{"model": "audio frame classifier", "dataset": "babble in 24 made-up languages, each with its own sounds, syllables and stress or tones, from a formant synthesiser", "train_examples": 39062, "noise_aug": 0.01, "n_mels": 64, "hop_length": 160, "input": "mfcc", "spec_augment": false, "win_length": 400, "num_classes": 63, "output_stride": 2, "arch": "tdnn", "norm": "batchnorm", "activation": "silu", "depths": [10], "kernel_size": 5, "stem": "single", "widths": [384], "init": "kaiming_normal", "optimizer": "adamw", "lr": 0.0016, "beta1": 0.9, "beta2": 0.999, "eps": 1e-08, "grad_clip": 1.0, "steps": 5400, "batch_size": 512, "epochs": 70.8, "lr_schedule": "wsd", "decay_fraction": 0.4, "final_lr_fraction": 0, "warmup_steps": 270, "weight_decay": 0.1}
Rows from block 5 of a small audio frame classifier, named by matrix and row number. Each number is 128 + 32 x the weight over its row's rms, rounded and kept within 0 to 255. All counts start at 0. Numbers have three digits each. After the name is the row's rms in percent of the matrix's.
After each channel's rows are labels from the 100 clips, of 14848, where the channel reaches its highest value: "top examples" is what is common among them. Only what is clearly more common there than usual is listed. The data: babble in 24 made-up languages, each with its own sounds, syllables and stress or tones, from a formant synthesiser. In brackets: how many of the 100, against the usual share in percent.
# conv: pointwise conv (model.blocks.5.conv.weight, 384x384x1), inputs 192-255

conv.164 101:155141100136144173154177137091157089070110222126139128101114140148167110100128093133129169094104170087128148161190108180179089163121121144098156110154150132102125133155094127190138123149101134
top examples: /ǃ/ (99 vs 11.1)

conv.108 102:209090152132097079091153092107140087123191157114157095119142124145119137176144172158085145114128087118180165099132117140129127140093103120160134038141111086138119104140140133116137146104123119
top examples: /ǃ/ (50 vs 11.1); /q/ (27 vs 9.5)

conv.150 100:110117121092154118147090132144155096114150044106127135130115140111139155140104202121176164116186125101129167147151125068164098126141147116115136075148143102148109076144090151152088136129101118
top examples: reverberation (89 vs 34.7); /t˭/ (53 vs 24.5); /ʌ/ (37 vs 16.6)

conv.78 102:128082139165121164131131109097115143143110182097147134092138137100150138126140057126129127159107090159151106155140104125126132098112135190162118130052162117120154113136118084099096103138112133
top examples: /ɔɪ/ (31 vs 13.4)

conv.149 099:147114064152156182166081099120207139145105137146104098156154115105083107084097109104101154134122102106134087096121117104081180149093123147067149114093167134152093180103168114109122143141045142
top examples: /j/ (26 vs 10.4)

conv.90 097:110132140083135130099112106109144175161121087127093133170109088153148099149125125087137133114179088109133073144087060146187174144092166128086140113158099133104072130150127132178158175125174094
top examples: /z/ (91 vs 17); voice: child-like voice (52 vs 25.4); prosody: stress on first syllables (51 vs 24.6); /ɑ̃/ (34 vs 14.4)

conv.289 104:080146148129037128117126141093081107088153133147111091114098149091165115145071146178077139111144160167136060109195043169132072152108194075199141145152125156097137151082111157138085187082110122
top examples: /t˭/ (53 vs 24.5); /y/ (39 vs 16.1); /ʌ/ (36 vs 16.6); /t/ (32 vs 12.2)

conv.23 103:113145124158142129153161142125161098151084097074138059065141130135168075151115163124136178146138091139056152121113064135172147054107115169160163083158134192140119145125174113133061118137062050
top examples: /u/ (33 vs 14.1)

conv.273 098:164119153151152149171108141109091130138102118116151172129104173131131138172150109092154147083161151156168148076109159146092084113150112087113198116117154106141100126158136140138166085122165050
top examples: /ə/ (45 vs 21.3); prosody: stress on last syllables (44 vs 20.6); /x/ (40 vs 17.1); /u/ (38 vs 14.1)

conv.220 098:101202152149149114115179136141148160139137052117193142099111132170129110061148119157134120126086158111127185104124092153082194113091120163069122141165113123079041095140181130167123122150110118
top examples: /ɪ/ (38 vs 15.6)

conv.300 102:078197130121110186176122101101142115126142144037125140082160114096115131143155120107147093132088096124136178147144102122099124166084085125149113076152117113115161108071156142150134127056217143
top examples: prosody: tones (76 vs 29.2); /ʊ/ (60 vs 14.8); /aɪ/ (50 vs 11); /w/ (47 vs 16.5)

conv.291 098:145127064146111178107099104160139138115101063199116046129174101121175136195074132141098168136079151105121079098087184203121096159120137155102145163166131099125166155151142133133151079141103134
top examples: /t˭/ (57 vs 24.5); /t/ (38 vs 12.2)

conv.128 099:098078137121068136211128144101168110175157130099125144155168179158108139122130170136165133122141141163096094079140161150118113135176116142152136112140151147152122095139140152159080151062123170
top examples: /k/ (61 vs 20.3); prosody: stress on last syllables (46 vs 20.6); /h/ (33 vs 11.7); /oʊ/ (29 vs 11.8)

conv.68 097:157108108076127142119112136145076083126132115155127129103116051174153085110144129080076116187144128080178151118134116157104143093202182152125098157109081113136144161114119157022126110153139079
top examples: muffled (low-pass) (28 vs 11.7)

conv.184 098:107114127096150154124090112140144213134165121110131098128135139080142108116172159216155162150085150115117125161173074127162143127098118092184097125139191150150129058131100112120142128127125088
top examples: /u/ (45 vs 14.1); thin (high-pass) (31 vs 11.9); /oʊ/ (29 vs 11.8); /ɨ/ (25 vs 8.4)

conv.366 095:112138088129084141121086080153103100113091097147112055138171104131156188128088079111113182154131108110109149165098191128131094136164135137094112151190122114039098151116059100098116111085128159
top examples: /r/ (47 vs 11.4)

conv.255 101:143167117084160128114130129097130118101185106105138168110172136082105145144165141132126069092162107154165135097103100113178121085085130087143176133083146093159170188174131088183068203108125130
top examples: /ǃ/ (93 vs 11.1)

conv.113 094:095114148143108111062116101139094122115052101142086111138145150131118088209192104165192126187103120163093152089108148158164111104145150156160169079120093096100125105149148155072113166143149140
top examples: /e/ (38 vs 14.7)

conv.354 104:079170124084155149081119187101128187126201121168156130118164170136149131154096131119123132114106136084122100095121109156166112099135107132145126170141006081148122129126128145131132152146122147
top examples: /ʊ/ (38 vs 14.8); /ʃ/ (28 vs 11.2)

conv.202 101:076078195146132089118168211147134090179127160113076106150145084175133092098187146107111091086134120139177135087104064108165112124148048169152141026141140106096159140144137095095047144100115108
top examples: /k/ (72 vs 20.3); prosody: stress on last syllables (58 vs 20.6); /k˭/ (54 vs 16.9); /h/ (37 vs 11.7)

conv.362 100:129121163159124089163128145177156140130136095020193135175137100085115163077062133117117165132096142112119091039133118191148092105083135167067119116171167104108140202074076149109127127124136058
top examples: /ə/ (50 vs 21.3); prosody: stress on last syllables (47 vs 20.6); /u/ (35 vs 14.1); /f/ (34 vs 12)

conv.100 095:120147154156151068105073145099107138106175113089079195087142146177107100110148139101153094140156142162151127078114113119143119137068143166141147149144172119093053118105091102055151122060129150
top examples: /u/ (36 vs 14.1); /oʊ/ (28 vs 11.8)

conv.110 098:161113171120138145099112148198088104121106160124107078120190074151149151044106091091169090159089141137127109129126113155223072126131090131167157106074066120112148147142165141126115131028100121
top examples: reverberation (63 vs 34.7); prosody: stress on last syllables (47 vs 20.6); /y/ (46 vs 16.1); /u/ (39 vs 14.1)

conv.376 096:108199131142215083114194175115136123144172126149126144057079126120069100121144103121142130094099071127156087175098108104189105137142154089117149143076168148124154137079169092157170136136128130
top examples: /k/ (52 vs 20.3); /h/ (45 vs 11.7); /x/ (40 vs 17.1)

conv.109 103:120144176071159093146189078163180117062085098146102125138167133070122060105144164140173176119131172116100117128171145159083101181115130105126145126176153159075169132128054141109107098113129109
top examples: /z/ (41 vs 17); /ǃ/ (28 vs 11.1)

conv.171 100:126161097130100150145156119128086141104154127056126133121128173174161120030100145090114155110113134122112168187191089150120136109174153096092130144118118102118168072151183118045134079146130133
top examples: /ʊ/ (81 vs 14.8); prosody: tones (63 vs 29.2); voice: deep voice (58 vs 24.8); /aɪ/ (44 vs 11)

conv.11 095:166134155157111129124143101195151105082130156170091085127146145122115141141147092171121100172084144088113145060073122083087089089156097100170120132111124108136147139132136172124118100091126129
top examples: /z/ (36 vs 17); /j/ (26 vs 10.4)

conv.84 103:118149124136068135102160141138108076129141118128104131107118169176124153148125131137089194117151171078147128055146103087118180088116162167173019156157093101110106117114154100078132110107099108
top examples: /aʊ/ (44 vs 21.1); /ɛ/ (42 vs 18.2); /o/ (30 vs 11)

conv.59 099:120138112150180206113144086114095112142126118123118113193149131133182146170192103113140159123134157114101141146076117150107193113132143145188119113110154111129081131125139020114131034155188160
top examples: /u/ (58 vs 14.1); /oʊ/ (55 vs 11.8); prosody: stress on last syllables (55 vs 20.6); /f/ (50 vs 12)

conv.160 101:170140121086098091073115112147125139129124077201138173151148167122175140136118142124122120076161149102062114149093149132105114126071100151121151140087072085121209122160166102129173179118072105
top examples: /ǃ/ (88 vs 11.1)

conv.215 093:049120136071105065102147142061136167086141093118140061124128157170133159106149148133128132107137147113188143094124182097115191066101123137108113145164134127109080168165126156122135088135059119
top examples: /u/ (40 vs 14.1); /ø/ (28 vs 10.3); /j/ (28 vs 10.4)

conv.304 103:158131133180119156124064051093157094121103135118070113162131138138159151096163158167101150169123163099079153156193192130124197127084149116117088097117101128114100138147113131126129146158074094
top examples: /k/ (47 vs 20.3); prosody: stress on last syllables (42 vs 20.6); /f/ (36 vs 12); /h/ (30 vs 11.7)

conv.369 108:146154131145167139033111137171140116122120100150100121141086131141172088119143134093145114142159124112059115106171164148111113082151093201097135115069150074113151111137104098116107048131043115
top examples: prosody: tones (61 vs 29.2); /eɪ/ (59 vs 6.2); /t/ (45 vs 12.2); /u/ (43 vs 14.1)

conv.358 098:112168138148143134152147105177186149129089028100118145202114140192121087121146098120081088177139128165131156162178115186139076122152081124119131140119179121122136081162108138143160113138171134
top examples: /ʊ/ (81 vs 14.8); /w/ (44 vs 16.5); /θ/ (40 vs 14.6); /aɪ/ (34 vs 11)

conv.316 099:123143118149166129118125152101119115121118127123140135131174178184128095096078079126146099109151106118157150111140084120118098178113065210161104104139158134141097100118149121079092138185137121
top examples: /k/ (45 vs 20.3)

conv.147 102:132128095143085159105087068155159162137120148139130105119107136119143142143158188083126201086105117106139166175147173120055110107127167186164128139151095099122122102147143155103180137114072148
top examples: /ɔɪ/ (52 vs 13.4); /y/ (38 vs 16.1)

conv.174 099:028178105130165165167108108116098175140081037106088111131100091146100084067097164129152121176061177155127171128181182113165126128123103088127110181147135122159136082121061136131100170144142150
top examples: reverberation (75 vs 34.7); /q/ (38 vs 9.5)

conv.97 103:208121167117137107113144165120121161131098153107158108131146155145127096115111134157152148158142108151162111113099143093100109108111119207149108176117111097183137113162103157113109118142125137
top examples: /k/ (57 vs 20.3); /k˭/ (46 vs 16.9)

conv.24 097:117123108110103160151087114149149080103117144159148094142092192174135120115158140117104061095151065119100163141120158102085118109087092133114194091070059128072099146093125109124124101191103122
top examples: reverberation (96 vs 34.7); voice: deep voice (50 vs 24.8); /ʊ/ (40 vs 14.8); /w/ (39 vs 16.5)

conv.296 100:222144150150123140147119119095074117106092104163135088139139191130154122121191122163103077075058147077154120043157104117123162091145099097159096095071139115134093062126129171128111119160123120
top examples: /ǃ/ (73 vs 11.1)

conv.72 100:123150147115147128131147126138150097115115132168110114156139186135118112102175167169153094141118134139149167085096169095131153078125139161132135082095108159125124138072151140144058174123136162
top examples: /ʊ/ (33 vs 14.8)

conv.345 098:122119117131138098129138115096121082138111114136106072148116163149118146099069071135145145096111034128118057206104135160112110106128071176127165075179097140137115154151141144146075113140130069
top examples: /r/ (36 vs 11.4)

conv.233 097:174126106093132128112128103171187122181053154190140136174083093119162136128136085093114190100119131115128115100174097116148095161101156134047101149145104108117120097173119077106122084148101085
top examples: /u/ (55 vs 14.1); prosody: stress on last syllables (47 vs 20.6); /f/ (38 vs 12); /oʊ/ (36 vs 11.8)

conv.36 093:154121191123106120119076182146130124116163083091127149142138097092070157160088097153135101129106119119128157140060104165186114103135090144173102157114111097069116171110162120091167169048145127
top examples: /ɔɪ/ (36 vs 13.4); /eɪ/ (25 vs 6.2)

conv.356 102:194147088148109091151165108150120135148139123086101153159139051096086139130118103140196117114204135115126121165182118124174105123115085087143112118092107199149196137110102157050122091127144132
top examples: /ɔɪ/ (86 vs 13.4); reverberation (68 vs 34.7); /ç/ (61 vs 23.9); /y/ (48 vs 16.1)

conv.302 100:153194122082088164057167162088107140088097133139130107107147145137118144112149150129129160148191156145122150132102151102137148149169177110079178149136093160080106169089137165118152087168086109
top examples: reverberation (68 vs 34.7)

conv.190 096:095115172107082154175132158148174144102128149098092012123164112167080104046135141141085170139129064126173134094107135074102104093101163062072114090133067107094171134136129148128176140129074087
top examples: /ɔɪ/ (51 vs 13.4); /aɪ/ (42 vs 11)

conv.58 100:151124100170127104135121092097085108150054162098100162124146124118106147126125142106120095138140128149120133177111149186085116166093127192148087080125094183130126119175097160066155109153160115
top examples: /ɔɪ/ (82 vs 13.4); /ç/ (59 vs 23.9); /y/ (46 vs 16.1)

conv.57 096:111150081126120102125169168172112077143152083097087145121187183096143139116142121160128118148097094090122102133116141145123196104135140153133111119177113127145137216096105108074134101114098150
top examples: /r/ (34 vs 11.4)

conv.143 098:119101084123146052158068146083072140120161077145130090124131101094181068058120159087157140140125107178091107157114137148154115120087096113092133139112114081119127073119124049105143109147152139
top examples: /e/ (51 vs 14.7); /k/ (49 vs 20.3); /ð/ (42 vs 11.2); /ɪ/ (39 vs 15.6)

conv.177 097:176146119074109160107071206113078171111079119155121132147149116075132045129117110121105144133098173045095079150155144119182126169156096133120064123155136198106142151109170133118146136138107052
top examples: /e/ (33 vs 14.7)

conv.243 099:079177126156097133121094143109138077106140094097146117118138070145141090036115132122158160115133179141177155131124138153144130164153139158156118141089151119183081147067146121113064149134097108
top examples: /eɪ/ (27 vs 6.2)

conv.32 093:157063112107142120159120146128126146125103131164084154146173106121055123141123134123167089086123110089170165171117117170118101188116165100128091175133134134084139144069146108018130122102160119
top examples: /z/ (37 vs 17)

conv.102 098:146096137095162105080213074074142189053090100130103164113135146128062121105066127153120107090161109155147112204137135057131111098141183157118090148084193118173153063099105117113138084115110081
top examples: reverberation (70 vs 34.7); /a/ (42 vs 11.9)

conv.39 099:119130109073098132132120137123150141125107135098126168090124159150135160157090147100140138103141156140066153122089094125102101183181147132095150063108159106063119118130171156137146083116106134
top examples: /ɔɪ/ (44 vs 13.4); /y/ (40 vs 16.1); /ɑ/ (37 vs 17.1)

conv.288 101:090125148147142152063141131109172135088122149100117074109073088135079148174115124170061115069107066130146127115198122125123089118107087149080102103153092160113194146147159071126121094121116155
top examples: /u/ (34 vs 14.1)

conv.203 096:133175146084133165130109115123117151089111068052200109103066139125104108147119161112149089161089102137181165113078225088111095106154074126121131123132139155175178151126136085154083171138133157
top examples: /ǃ/ (36 vs 11.1)

conv.173 101:099159086138062117142124096176103102133154178069176121174127131125099173149147160140084149123107142141114087117171105111099157121124159130112156107191145112105125068163134131056170148112152126
top examples: /ə/ (62 vs 21.3); prosody: no stress (61 vs 25.6); /æ/ (55 vs 22.6); /a/ (52 vs 11.9)